Rows from block 3 of a small sound classifier, named by matrix and row number. Rows with one number within an expert belong to one neuron, the router's apart. Each number is 500 + 40 x the weight over its row's rms, rounded and kept within 0 to 999. All counts start at 0. Numbers have three digits each.
Before each expert's rows are labels from the 100 clips, of 14976, where the router gives the expert most weight on average: "peak on" is the class under the peak; "loudest" is the band of the loudest frequency at the time of the peak. Only what is clearly more common there than usual is listed. The data: songs of 200 made-up bird species, synthesised, often over outdoor noise.
# router: router (model.blocks.3.mlp.router.weight, 32x160), inputs 0-159
# up: expert up (model.blocks.3.mlp.up, 32x80x160), inputs 0-159
# down: expert down (model.blocks.3.mlp.down, 32x160x80, transposed), outputs 0-159

# expert 25
peak on: arch
loudest: 1000 to 2000 Hz
router.25:491497514499525479488535547487540413527480483472476457487481519606446595525566481452434464565514457508489439523558514491557502538517490513557462455504448449500506498525464524438573503510446438481456498441500549530457533541448484564490527462523446475485446545469505565485534445433496431573558486539503516451535510554460503531492498429548540469472504572485486469562482527497423525439496434552510533535534407506529538519557514479510476474523520522468545444483542471568507503493449532
up.1:514481526522504551463450551543571472471536451495565462504478527503505485527541569507466448531536472518519475446442501571481528485536476503520554483454525543420546506519434519483409512523457489449584492540490407535514520539506503524462551569459428470457494468513414458474416499564497449446498485467478539485480529481475522500472459507456503483481493461591437460557535466544498494461436610539467515529512501553524504514538490504583505521519443512574531558503547457510501549542460464
down.1:526493465457482502548416494480457465466488449485424442549472496451475485483499479506493525532599491505463474479478446536537510453500491491531566502467521516440578486478453486583468549534446486466446522490487500562536501481537464579457468548519487530572551504488527539460475515524427543432552496501516554504535481490427547472524455546571498432506425566478509460507493448518562546529563538486539385566532463553550438429525524526514506517539476510474500482484472546494486575485479464
up.2:570499544536425571550526494524460478581520542469487513568447500524448505461542556525529513476535506478514558470455549464484499520492475560442522482537508495455485539521546465482483484476537459436609497569412508490543567561456540508550461547512498440442522504486421479522476455497555485516521477541425553473524540394473492515538452519476494451508486474465478495430537500536513474444492442562533536462418573429501464490531516522455517447523571455494524490459520503540472488517516482
down.2:503541504555462500555510473567462466514519447507459542501494495476497471469550532553525453444600522455561568468455529482511476559498505490449556437541468480495434511489571480481457484473498452491543505494475470471511507532506494493494400597467525486509552525570542486472550565518464458504501529489542504558501579371471524507530515475436499462540530532454508520456445594493486450456457516515487483496467580445455451515512501463522514523477595457532516509514413481480542501464557477
up.3:598471443506479580487483504587502490489464490464535454490488549474496508547515506555477491492495541473590531519490481487398554569517485528501515556454556521423465544506496525536529452540453508491453421538467494450421490527491503547564524508572506541500503457480508501496533460495458504490503550578506505511491534503476484520545475508504521536503432498557484492552515567417465508543539501552508431495446522501437375502483466511513519480500475494498457469467552446536545379483433545
down.3:528456562492477488441464518424487532490438425476505601486535588436542517549505487529445424508495534496465532560517579465535490434551500473476504451539495564531497575468449486477422474512461518533489463428491443473510467503511472406506491516484490553520545547481554544546556478511487512458530512480490525522525482488459567571467465461501559578531467529562456602497473489526484510545512505514527556469464496460503569433483507483448510483477507533520517527534455558474548472428531483
up.4:465583543535512456460496446484491471465486452550500468524540536528585526531447462506479505539460417509449467501481470503500481484498535484543476450456487478591509543547490437448546483477470488499530547450473538505499462523515485523442503493481461488543507557487542514440443583560505516461505416406567453514472555530466563482484611480517569504506556489501509460534487493511440543491473496536515494553567487496519553489471552453573458559471474427437432525520575491510444505472495551
down.4:462543458427528491519498425519547515507530519540513506527495530475487594506491547457538479499458490523497472495506468445548500553539496435453591549444539424490483504502485463525503503436598463483515491525537562536468542475507576526434530564466509463475531510412474484458483479536507565497500436500510523513456446437484473417552536564541456548533489562482443482561536444501532459403475504474506537539565458504528491577520511499430516509490421499442548473494442503517460525527528522
up.5:499535542526504460559544556515505493534541525444549567541565526513496487510457539469490477468503485439501543501515535483477460439509480536533489475522486486543439553495581481509506506420507491490511553598478493585552454541480509481499539449424484423410500474502475485511462468587531563476489495474553546456512441517517491499429511513457434504454550416448485560471531492477480454531520515453549519464452483536462529460505440626440496574488517515533521451515457470484424526509519519
down.5:505464524445491539478480523606552437550560508509595424525451521504542448473546509442538471467520481513564519567541448465472485475505503547504487483548495495506574484417550475502497473518480506446524534535400543474492497522376518500475498569488529479458427467507461489405450500512511477513524465576508486464492506458481501500455553528539503519409505498497538476562537494502533483495491505467570528510490469517535475552573438530492471459565444452500533501506463525500474540605487502
up.6:470467553553496463472481560523467549482484490525466507466553515520495457419476482456537456525480458473469516539525523492533586499475585516474462473576447522556491461512512474455505495461507566480505546431483549496611411552507507476527482449446567443510531522479471471467472463561530469526497447456584451530454597500492575538514539466525499488463452462494509488540532497461455537624440466473518545502509489491487579496476527499543461515542454501463440500502567514521461521464537455
down.6:501518456489522530452382471535500503504555458478504598527516527481480490471503537497457468504494509482493524503552571499471500487547501474518489489496420432467498531478479461591383528503545515476538477477523531491528520454528507519538504532486473524530578545441584587434531486463486479560543461504447541501529486419488418475499424527481500478599513556470471497476449537493494499460452513523483585505541526466581551486550515501426566446529502478459495498457429511535487523526556509
up.7:447530510493511491475482564456538516493563547488545599457511448464479511476517464481483461465464476509517579518504562454569494496488449584518494505558507448527493523466459471519472504540493574574491534456532499562522496504433457497557490459475497498547546451472531536464531518481560465463488474525540501558483495527578467467454464460497451514559433553411495439543526549482477538578451466526414533454562484535489535523478556460504490461574499509461415428474527460503447505566502469
down.7:479450475482514485467512532449509484509576455518513550436539554507468496484537516522514453486474536496524529539527557453513468500478518533468440444524423490524461564461548468477472506528513543544549507497501492438516475484480503426571431546489503503560563467562554513465594481443562484520494517475459440523577542506550493525506435463444501547518541457460504608476461558533559473455444517489426599443451495477493582526548474437490496477510531479499491523466506472483551419549467521
up.9:465531507487536477492536451491510495466520505478522505551584520505453514539485526471491484498375506470514454553521554467507550511423464451523510494434471528504506530530456557501456481407531443500501449500597480453477506513559546386526593464500538542450492514454550507529459461534554479513491528424523499470467434542452476516475510535427556485557514478544467530488568477538465444416448485463487572504540495530452505498516492582463538509531453522482542518494513465527576507522563516
down.9:546485491449495561470536492466577506508528507527528421511479489486509488553487484558512494487515492543541498551527428478482541440488453525541521464445517530496559479502539479449547538453499544519409539519468474456491540476439446491523476458578536503499460400559455497472453512508557521504522531547487547523439446566542539508455510494585518431478506524540582487545514426427491511456437452548497461480600499507489419528495444445534458460497428518464549519464557516489534484530449477
up.10:437459471426519466558450426484524483548546495508500514481490531496478483440495568506489555510563472559497471489555536585546482438564509460478502509398476491466465448506506540517506583565466508455438515538462503522480539411493481536473445566420492498534458504518524509478492538469456518541518479465399512548536456474553532470461465471520514498464505518460489462537548453510538481499470558478424482511520468532564484526538539520523480420520492593504528572496407570515495508492489555
down.10:539498471430479506520480529404521553505540539566535518503499533466549479458427481523513521473429492517468513508526540512575384484523500467469457470491572508491494476458496479510482569446510544512518574501471472510515518485513557459518470454453531492517498520462516472538521549559485522444555432443438513502525468508542514479390475484462501521499469440484454474549593482497488582523524555500475517576583412556517528480448498484511489476566424551528499433556527562445493492473509475
up.11:533455510589512503423424557552499538508545472533449552521514523442538455471485543488546545497501478477505558465517504563550524475498525486501430491538501506496467469412511501509504528469481541494539443528495528498573457536528483495547552506501519474521525531500513441443427483582569519454519443514538434519435532481480543512482489548531524453502457429560438468481512515428486499588489498501526454559449457536529520515477463461542484503555397533552460517482572461446510537443549419
down.11:500483386494519497487480498525457541558536501421480591501507506453471437416494543542477472514503495469499562495541581499513527507510479527539453486549470482492548515452501482565456548523516550454518474575477505520557487506507410530535484450572495463518573483457580552474541467549505442533560474527427573453540481482539472495422453481508489459539462497442541488521461520433515488540451495500533434507494478508550546444495506571442511439555515527480464451462482493552475454526524440

# expert 14
peak on: buzz
loudest: 4000 to 8000 Hz
router.14:519490528525432468547484448464423491517485552480423544528520458480491457483454418543549503542524548527416456497512520513532452469468504567487451530512530533567517479485512539478565522498499548548467533454453594574474440496454522476427453557448541503559532542504558573484533570560500439520544522514463513549539476503483541504444497510472542449500532548473496460508491509532462519515525477453462443467436470483459446523427531464463437516449569515478481511508475470442430446553534505
up.0:438484506418530518423475502470552532449491478554553456447452504525554542519516488526469501458479540442541532514467529463511538549543444450501517486560506487444504503543466431488510447499522507558512488551530486447479536507502480520585557472556538503463506435501449534488469478479429546493434498507417517454489463514555460477539486498513453529466491472485458473531516483360513494482496527588511566504503565505505501527574475514533518419549491549474485489472520463563624546530452529
down.0:511491506515516449488544528462560521507477486516439476490534450449528552459468479477580506550552557543576513493470461560460510493549518483476454462481542456516510599577547422381512478470512466556527491525460505480546493532508502519515451532424518426507508483534473519505503521493602539536447522526449499557459503474534566478540481549562509507520526548514451473429407464498507491472440463601414458476487515444508484526487456419529505491490496526497553467500547452514483483465532517
up.3:460517479496495500525519522495482527469496491480547563517493397533515452460477462551519487535471581514460555510480519585463451483530487491529493524561456488527447451519559526504541445541515506573468426473496507475541471513518428502433575489470521517551480544455539491473439523560517447533467534500521508524498499554471538515489549533539535450544562545468516462457441494481417536536521393470450472549487611405587486550476479494514464509428513466524516559527470538532470452540518485
down.3:476515440517559533477440576511523584537533477520518541493508480461498377426505527493446461540552513458493557519536552544501466504562497475567409465457486475537475524493538468522454535563464487503503481537473517553562494460483428546474554549483461527572579468516515553432488529519461532476503439524493506539459517510455577484487432493525511490550523560464485433406475494505454515515507522566424429519599484472557484484464525486443492476500528523509471483482511482465467471507533488
up.5:513533517555539493559594499518549466557487543475494491532460453482496568540425521529542454554532550497524442470500506488412449432505517554525483522461534475512486451548537502468510472500515515477462535549468551572523484551505580517547436556427494476531523472512497504498474531497541456566458503485529466537408452472530541410524494544472490462480576505506409449513520582492416526495449522531477490476453511465445480549454505454532469487505514428479488531570537422475469462481526536
down.5:487486513564552489528541463564434471556486559502496512507487475514482576527485480495503529545503456516524434460478483490569488491446475544589481538467522511452515526398493515529437560474493394439550529549457524544515506543500510475471480521481483441414527472465510547536486505526540509418570481518553513401563462525414517470422581553472529502512480519441500509466531481544521437495472520510524430498522534522459567426540471548549459510499481508488538546467504528511435531534493509
up.6:410440513451498473495505482454482577487551474537523527435498524526557493429481513505531526458484506524499549483461471543496551556545528437443492537496496489537470481529548477454560490517561542563530447498498435388447484509440469494471448461488456487528474537477429539502506511483506508582492530472433444564461557530535538501509464490535519569536534477498533507483466578504491556528443398485451547435516456411553505542495473457529498451490411466452458521537514531515522464498501543
down.6:495492520469479493497492562472534523496603459557554499419510561486540490507487510530429470458466538451483498477500506436476509472548511511460478405547446494570423541592500444435553491534464572583523523472507486558470526464451544487517500456470475495524470447551498481497586530482528503505397469463473494614477484498565521503529473462512445501507574461524493521486513526508540464499508492525451522454503537514508496532458572435486522487536503518466398554555508445461501495511527557
up.7:476573476488532521421564499562525556499503438476558536471478514525510532505507541506494462468439451483545507506536440470539573564518508406516552513492499461457472500482503506489525487490483490466521464514542501408472631548536514558488493400557482499433491494511517494460484469451505521540480523517464498479472570475516486560526584424534439543477472487495569543498456527439473493523417448522549495517557495455508523492535521574503521461520459424461441488431488497591480511509477527
down.7:503562545505515459502517505485543477483478491462498480478500482497461600502524461458460469456536542475541449498475499482477509498498452520501517498504537441556433551596470460397501520560417466541494499463530581603482463477471523520448536547464497535517472519502510524491502570524532504422468426515464563525476531482503556516576555499552479551529525571508436418458539449487460458466510494548479472534508543534473485530462560379492522512478464507433517526515498439428504505508527556
up.8:494492497464542542456512455454488581507534495499537510493522492482571500503393542562520531418492539443561509514450537452440499530509513435495569519463540485528494505521528389484528430471536520553487498538532474404457498526496488495500497429543528526484473485510479522553450516551455572514402564511485465525482505531561502473526481485480514521560530482513531574489484475493500454465442442497467518454484534430479458479512394474528524473536393466479492552518482496527560464528546576
down.8:507502494435454539456491488428504525485529481514563458418462561501555467448482450451442513484482471515479490502422479497437498469548553501438510468552430519553466508586491432445526496548469551561511487451533493489472534443489536473536479458519466525532437541532485442528531540446478556482439500463435477600502551518567496538559477462537487522513579447531562544491452490503547482506556490505477532472464544492592473529470523438501562476502524472510460529586485506452519518538459542
up.9:501520524540508467571535469536491439555520546435491488535519475444471502550472498497545436548526528474510445480460480518481459441497549572506461508449520490531561435586523521439503484495504469493481548542515535571486468586496579483517447541426485482517539462466509481516462547559551429556460514484565451520430465506494538412466539551449534452524581506543480498544579535508430475502470523502470502443453516508438487529489463463528475520533527442484529524576489464463451447488541557
down.9:515492557553583499530506439506457487582498552462498534514517463492458571561472522522494498513509500479525417486483516454502487483471465553554471531453540502494522587461446504507455554475488451452515517530456542545519504574498496507482474501470442469452560472447555571519471515491546513423546520524544526429529450572415565513438553527477526482508532557489537562475512448506487475540440510515500422491543545457448551417451496527519450502460494500446473572480522493566438469494484568
up.10:477485416511459483445506555532541563439473492454531487498444421510504526505527479513509447520421560465526509449497465542515464533520434483564476533516480443456497475535485465511490523478513480532507505532520506458501560534510512509501552457535514465386491436436554446500444462514512524531429535522467542456517514543552468486537520518564456478573521523478506507540547477431473427441451445507524486519493601467493509518547507462543548493530494452435500560453459504564623507576481510
down.10:462423531492417492460423537497450502480558450551478477455466495510548507450585497458473557565537546528480544491512527511513503473571477451492489540515485487498477525493550520548472476535484489522503486473445477476517467480501464510479536600473493498554549549513473512478568488462423530501451491475429508542549465426450475438524480526531548529523495519524409484491425496577524554456567498544451497489474401512564453528580549464446545442488533478533545545565433483504510528489478526
up.18:501473477449559540474530583504528471502521406544546514458467504512465485514535550471438497481462535500492504511489523403503522504579488500491482458518483440437498524501480422547498483480489494519552521464542450473538536514486529576517531396500473515490439505504422527477495471460518537481509468503496451483518569548550415473581507495510469553490478521526554521474378530510552508505465490590528495496606472502530580444547575480481524446473436436468492476495560513550461533515490480
down.18:469531442491500490537538535498527480504509535518501457470459436506433597436577448440491469479472561540487497509450514454482502537465446464469481503513490455491418483570490541488524468564548478491500453436586483489449495519447575515477506511476479482478533436442508524529512489412512380551461557562503523489545472455501481471504478486490477515508542528516406528481545561541443469450530460523495567478479521517540524552558479461441494530508553499532563509551412485477503496469582531
up.20:452443507432512468504513503452472555520563473530511519432503528506548502426478521502538535470477519519496523478467474531510547556538533442450505516492497482534434470521557474448558489524573532560540443514478449406479470511442460487482446427506452472520489524471424529528498508472494524586475526497424442559460531537567532478504486458549519539533545472507565537494461564482508533512470406467466531424510448424539515532507474455521505432525395451432471521557520535523531470494509543
down.20:506479523460483496514497538470521535496606460556556502429503553505555497500472513538442476467474541455491496491501514433457513474548512519463496412550445497579434526582506432442554478535466579584522526481496503558452525466434541498507488466488477481525472455534493503482580541481518504492407479469480495610474462504565536509531453466503445511500576459523492526510507521508552475520525481523453508433492540505498475537434571439479506502535507514461386547559508452488499472506537553

# expert 9
peak on: steady whistle; warble
loudest: 500 to 1000 Hz
router.9:527446495499472566516513555515520455466485499402547479490519538496552407491471538508501456543536492465489543488504470527436479452542577567492520447540506557464534506395499470448504471500497573491522500532450497562565520424501450545519550469488478551479494418536475419465489472539481507519487466570487495445432513553581486524446534519511406469501522451473569518484504442445513546552546554503543491510498503456506554502506468537482564441463484442560475462530512510440463511534502460
up.0:475508447474462465539479497444491438533563534480541593444484508466489465439568519543453441539516508556453511502498525463534486461557487542419478537547493511449483465535515559562486488564472540568552440500471507496496523468455475530542464443485412553526466509452544478528534567522529436538458479504532536570471512555553449475448464472498477522499568476450559546523482468504489489544478481463459529428519421485563496552547488527457540470451519451534543584573481515491501512563513516
down.0:578580481531490476557539466517523480515460487431469529555531507449468478572475570513456448489427532483483535460486493446509512457506458502539550480436541469468463538523517478527531497472507542471591459547471463513464571502576522483582548491535433463497495516509494526498478479549543571510510504522470569502488459467556442462529539476452474427438519467497460470461518496419506480461457523594503535495523500468416451527467552558480466546467542555466519416443497441532509511504440533
up.1:504513538468472456562505492477483573525503501535436539526467472513477478505529429469520540530536529540476391504489444452457467514482447493489418519474515472576494529578511506503492570557550518510505547502497523475479445491433512468431426550435541529558496534508485551541473553491513512491539536482446510556554461490484467429488461543444570522526538579554492436451461513600539523456488443497456510411504462511479474530487534457470453539458521520410477507475439515476473503550504559
down.1:568539531577543530550527480544532483522529478497564509570557473475474485495475577474518481410466563469518483510491542544488476447454480582518500539414536456504505538468485497467451428487496513509547415551523521508513555537517550424531534469496435488507458455444476532495453506521593520526559454559516528451512502470459488431487485540458510492527521521519377469502567441522498508444487478562501518517552495495391511496482469564497528480496495510511531477492547443559455498486451553
up.3:451486476459465435487501358501442522446483563533492542499487488519450484440480520481454462599431461529445462529485506476508511464456485497462550530541608505461531456503481483514374462518557503520555536483505561437491533522506506527515528548484488566602530585440533552447512526511491465503544503469430518517469501475436488476521457529494522538541543544433519483446487471509501576507489486569528528517537482492532531553514525517466510468476547449447480529480504531500477533553511539
down.3:537508433447477462523534495491535422474433454437439524460513535481506523526439552513469487582458538505506486483516502553513556443542482546497522486506539507444518493445523497439474518512458513520536447485498552488499557521517500418626466479533449515469522511468514574509512471491552586580558448503452490470507437477570531506528516484506520443544471547475490508512477495450527530511485457559513553420454500419463550435540590498445548433439495491445511460568505519530483496494483470
up.4:506441555492538533549498489570424497506534486495455489554509532505504436513499540462560486530500458500501487477537452509572452482460549514478519454531506574597528438512520503435537433409549452466556519525449495422536504534491520440437518518515513507467515532499454451461407511544473514534517524501552429491483514503430618517406566494499572458474521487481551524512505490495535497508501496407533472514493426495481502554497445527522482546570437478525523494522480555434511517511529520
down.4:513506565578475523487418449503403458485467460414467517525478557543466516489500480520502509536508525513415550432513492574510457503448489513507485486523473494491444469392458484531418486524506437473526458467497508503555509556490522530499492516471506522495570590489550527474518508562451501542613484503481525489532583435433548548522492492476488504499492520502534503423500506523496511493552495506501477538436556456545514407553479445519525500503550467575534483494440578449473499514521438
up.7:528508530502439478539496458480483513539492537523476482552443478491446495549501421498494565477426501544521468542477507448506481565485398495530510547432486460552478544529523508503471502538544442478500496500494466508457495582475474465510505549434575475541524581478493526534512492514498526476560559466503511541590487456429512486483474496437606505467526557519449436452491562525484493418524457495454487507514507515546407507489475466514406500539528575438551531446472540497544533544424527
down.7:562514525428478565506498523483531487545468462480567475537453517488529486494478442509504540513512534498447507519545447539527406472550563506491502415520459540464547511525463470499502535527427498451495504525406477552535453436524530503430525472529457509487443463504518410459491466488445505458520423546454540423547501541471503521438566480554530438413483469506527472504492363501521471536578523510593466557494488544531499497479563519481496519510475483537471498496526514517454536498513438
up.8:493501506497499529515451388476511556438535463490537512520439471527457486503478561513534453411520520521563478506520504498440502485495480448489563520499441548439548468493464521571478521499538514519478511477541493408438537518435546489435490485501487528469487603488495512510492495462517482525560595459492488574521514487445517553485420542455546506529464465459480508514500527601526521495412417425463568458485436496486452525539488490556480511535508498549507570494445503482540491524589492
down.8:578444516554469555562599518535539480433489488479492480574486523567501441518433540429530502479446465570518504495519505514458497534501549607488532423468570470512556505474552509463523542553531501505612500461445551494497532497470546454474462531471440425474550468447476514517525466526519544523507544531453491485444508535499521512489501470490507485502512417425511567481514482506535492494496471491535512470511538454539493513481566498462470551535437401420484486508451521542490476473441464
up.11:526537550534489499510546456492553475455432421513469484594437514595517520557496482541582490446537535504481503516480490458474453482458453498559516515502528480547483536517508399461517522492468513505458621475475530510461499559430472530429484508426527446552424573530503542433538511517522523454548532527578501544535505514463520503498511454488503506447517495512444490502470518511502515455521464544487487481486497503504447509501431448582394578490502528505550487434525543500463510467445531
down.11:474549437527478419388510490497504464471526550550517549547489575457531549434530513455535487501495424534458514459547512547547454450463531529465404531511534518473488432466502494476550484520484464548527442502508480517541587528561537509505516451488465524544472546494563453483547495565485488484544390509481500515448550502469481520490556407570586496539529497527484435559522460503453476504514435497549533573487476504514546531480510533524538546478562541580521462499492487487523504513498485
up.13:527474522487516542515506529465548591447502483495489505527522529491491464473495579522532456469512496493527481519478561505559557497540530519461535502463584539458555481460427431505493470423541482535485538468559468493522530555553537508409491471448451427447492467454503480460498486598528458494543471482538592468450542545465544480485436546476495531535454486556476512561459447518521515498412497513471492522595429460429489531474527529515489500582448487525562459512544458532503542454511446
down.13:543544525521462485409460466540518489414409476492525423550466529489485526513528447416491439543488465561526482537516423570445549471467515472520513478504463573450563515453498518494424447484459520532497396459547546433530506522492541479508506521534536508493473512456491490487471454508525541511529491521502490453509515474446468581528482521576553519495488493584440519562495442491521556468558468511579542534473552493513520496554434515520526554462537487525554484496474533482505586447477462
up.18:443488457539534521464490493425553468450465460522530489471469453437516524494471516509487433527474494471556411563485509527462531494510520498511505450502463574437584512518418468460466573474467493546485500463596465457526522505484514500511515485486479459494496475452485491476470491522581444521482466435565532574448541572478582523512437518524539496516527471588517548543464476468493508492415502511468557502560475513525516550543439440565503537473481465511559577521546489508575546501554453
down.18:511519509473453504450513504518528557464417467439491504459500537453488460504529521475441416550436465563496526570501467534494593521523521485468558443491509580483514475444457509452457441470524516497534377478550506451541549507561490488502519568539512550481548494510566477454455462501551482553558477518508499449459559520455523550556501460519516541502516461536516519553517440414450562508497503571558505559510484433455494501438462502510524525401521507487530488469541490492513515464441461
up.20:508449558487553539519525486575431490515523518506468487555517564543502451503494551459554495542514439523494465462548480531531477487463563532456487465506531581594535444486504517436544453401552455461533542527452523431535493509522525450449522526502493477439499531488440449465429506507482545517521496499541427476441509525441605514413569509519549471487499486494553545536495477500533492506518501413525472547469414478478519581490457533476505518540455457545527503552511541430487489480542508
down.20:502544528564502541489459462510419470490474468424465551533489545537480514469508484517516516534495514543397540427503499574475458489426473512531489519502471506511441484393510491546409475536518448475512436492521483482555523527482523508486476504485494503502589593464568546486538511526476508524614501500492511507536580429431529559499476487496512530517508513470500512405477538546516513484552477501480468532468541457526522398539477481510499515471570457601522485515453550423475488521507452

# expert 0
peak on: arch
loudest: 500 to 1000 Hz
router.0:502468450548500535540503539482518477459533443500451480417520470414536480491571581515479460518497539426540562542474529433582498537515519538508494547562446519451486517536471546427542492449432515539524502514507418503566574468520504489509560443511469484481540427573503476472519486528559458505429525474519530502585435517543527458434521517439492484486522489523473462515518491475557486494456535509460537478523464509419574521557474536562465472506508582549533499472540473488558482549475511
up.0:445462464479546518467506539461500494530498501549536524412497450496530541509527493569441486492495487451546489555425527465587500511502553465542552511533464513466479459566449521504513489490470507605460410535540472476486582452461506462559493431542490530454505462508568564525536508444544459539449497466525496545484478526484484500546436512520526497520497569558516555581498418525520473488479420484441549421513493457441505469544519503543524456564483516484526582541534447536537491529534525
down.0:440505535476492493485491507562528479535493542554520474510491520591436530525541551458554457537501436555523436532552506496505552571515552424552512459482503434521466495492472527515512449473653489478525504489465575456495459486461505473444538573468531496475476506499451474460448428484521486604513480497551454470459525491459447494540534512493498461482489491485481489511523524556497500384469468432517592516523478451499541600530512531443482502513447480473559528480476508459492518476547526
up.3:488491537414478468507525460426486468540517468524489453467530532482501473500461502513534480488528492485524541553456516484497420417512582462429547432571492481599505476532536452465475410465574547521515561529458495427564452470510502472483445513478553529535529502568435481492515559521479528543460472489530439534521497503528528448535515459486508497488528499439584526526461501500568514480512523478513505480438483478488553520506454451513535485495565389522547506539451542404481483492569557
down.3:484434518529539520497440508495441435569531548494476534535515497516537461578483584510491543519598485444548450453556458524521420492497524513486496478524527463554560517498539520532511509440530508539486550575426519513490495491473503555513449533501495439502546546507476512428544525488451524488535484497496450511521486410562543528402483562462501450479522547478542551491486472535527537552547489427449419478487492505537481539428549476486472457484493428479428536490463548481410458530469494
up.4:539458472506443583453417546527439504485494502559497501451423499501527501483554436562469537521491528507417502477435498464540449490464569483498513465532459525445491482498440545539540508533521534520478469434424544467493539417479553480547480499521488536509497490534534492488594466446397488534486503504479478500537503440502451568533443504521461501444475508544490549537473423564569500512577495425518534440449528549578485520535517484511470506507544504508504560552486456451539542530450501
down.4:443494525539405475490477505521513448519536542571459500508529500550492559517567455477507510563547412555528482446529524470513564529482559461497452466520464482518523531502521574480544526474504429465497531522401508490472471496469523450513494581480549468456431518526457449493472476499507467517517418461529477463493543425467480508507526538513554412439438534507453436502501547575551485443489473467542591487466541580531503551572524537465451561468539513479530495486486485500510564494489458
up.5:427515443500539498541530444434479480494551482437458529444540490485526463472534527496518490502484535461549494602482514445519541578485471473430501541439475530528453469543470527432506520475457490557444468505599429472489531446494491502477491512527540608541560474506585551463505539512545467490461523453459517559520534531533527455517515502438511585563530507511544502429534515502496465434483512536452500493565479501429503509508531481504561458548487515474479513455493503541551398555541536
down.5:460485501511577580502437522531490517553488506513404496521486507558471476520531504454541518472564457483546493523509529539503480589482561452492476436489487406535489481526471515496455483473643463539519517520529514470591490493535484551453462597482497478515573527505509540436461479473505491562487490471494461503499519435470496457510472548456499498561487575454480473459500496502546473394482527485437478557525469458537549555472497446450509487598466488500537500489461509410474499530483517
up.7:465530510436516549442495520502504460496473469582575485444460529509529525509544451561417519448487458505485498498417467521560473502547549527505577468509462531474553460614456531478520479551499450550544437505561468481482561455520528466505484447519455533433497475543518492574545535450482535531447468487513467520492514531467457474552482490541521534545501531542602572560459401519532464492526481462479547442476470495518521457541478491482550457549498442446527550561501467464523541501486492
down.7:484473578479421459504553470532507443518504557518551450501503528594471497561500533518515475523550412524538475548556488518495505503506546477538563459490526483550552481482512562467554489486558479492463490503419578456476496488444497445455489537491527472464429531519437426438458453508542498571541476533575469465474491484488501518475566499503539437482460524500482539541550491536460539456502418434558564499480541479537517587521478496472482503422441435443554526495468566505455489485499480
up.8:557470479496460571448429552535432507495489488557501505457459485498526494501545429595456527496492519498431501484444508451546440493471566483510503440532452522458478493516443552529545490513526538542494430438408520478493535396485517463564486508540504551516492484527548498479577475442410491533480506491492465507532471447520456577514450483519448489450462530540472522568495423536571505523561497419509542435463538550552486529530535499523469513505541524524486553556487443473528537518458502
down.8:435537510533410445511486503522532420526520550567448504519519489547501560503557468485519469601554418556523484460516502460511568536506530464504452503516482467529504504516526566483555523499518446462497540522403516532462476503487518461507480582471564478483453499528468443508484497529505457509507412447529487477471553434496471473535540526503535403438450517504440398484495548540522489433491484482544585498454524565506495568546549542465457553456547506475518475477477470504505551483497449
up.9:480485446492494453534518531582445491429464469527498494516457487436535465573493530524465494526517485441467511450508438470574430437482571472562532496550482479514469496534512559485549479488447486479442506486437522422530503517519504466504497460513450527503507481538538454486519506522434487519427587580561491461554412463513483539463572534485546440503540521454522554540521543489533472560507490392570506473500522507500565510558441506552498538501508513475536550533430525470525538538467578
down.9:461505471543404485500506499549443455511486577525428519493511467512474528531524467533473464582594474488540518492544570443535552542493499460529501506550509445495463511456504597550497498504531431514448454571424490523448455462539465488565463529560555501456489511483489473559502469503498483511542504518555493439507453452542424538446495513457468421537410579480478472479523560494522512475539463427514513443464561524494486502526530565432521548488503487492479491516452506478538521489478411
up.10:505517587456391528484469437453428516501491550472549519488466548579507478524408486526544493504504462540487533500465466509485458460419520472461569492483537527591505450453515492508497461538562544516511472473439485439449499455524453467503515516512524597559494603470520452484471514521406519529565509491471454500449531512489528506519501471533514469502486478442537483473523493554481590483548469460485501508465543501518491532443556474506561455495522386463466521552515527463516452565507506
down.10:486463538557480532485390490482512491550482473498467510481509520490568463475538516493518583456595470540514564443461479590506495483544541521448451467499464480511458522537541507466506523487509510570512475516488465474521526478516497539539484566439453474537480524517551477451491498534492527511496475513406517545519571339555492483452457567521520477538534577552475494414508460478520506502530476566444468498485570461561478543483512433486508434492532526524497529529426523442461504507451475
up.11:589493530488465533485498480523505528484457540513490464535469490476429503536456466425501532537453522540447444424498516545486526468505510476499536520435564501523518516548518591537468532614496495429485537501466565489488427547470519533462582507514488545551455591537388492584497527422444498476515541517436481465487477489466454493513464489504526534480455544476467430469498501543506530542526528518481472525474476550546475503489562479471477538452525542475473437476508517408415458470508542
down.11:531539420509573513504492466440483584545485495472465584507513606516507469447503461544586522483479494494527468498422606492553527496479516418512468518474504476461481491537459518473518524448451514430512484564496531516544487524482522540487520507525528502477478482575533484519485523532492537490440426498470548511481565538499549467565497457469495502477426495511529454435457441492499436478478530548521453481525450518538418485484506517449439506552513562498493512373510525515517495527592568
up.12:454567460534547412534562492529511451447452474424498498464477481522461489498574484478481478515506518544510510461533448559559584578473438503542519548486469484484435470460528530443549522527472456513476397521579440536459538497482404487495513510579519514493512477467545565516492461466527527563546582523485534538486503482496502483561507438556491534514433517559489474489506541449406524478523455518514446482545523475442470500535479530519500515498502573511506449506472497555535512432458441
down.12:480559438489435488531566479525523460484485521521466450524490508506543512458545558521529500514608429536538510559503461559423523538538494486499508576439530495515531494409523525541523559539548494441473471565401469529503516435516402503505429540501537449540488471470542448464459492506549501515536459478590496541519549495535495513533528531568484422493450498480460458490548580469495519469512465498487486536523478505528462577475526542513493470452516431506514479532545516514506467438476406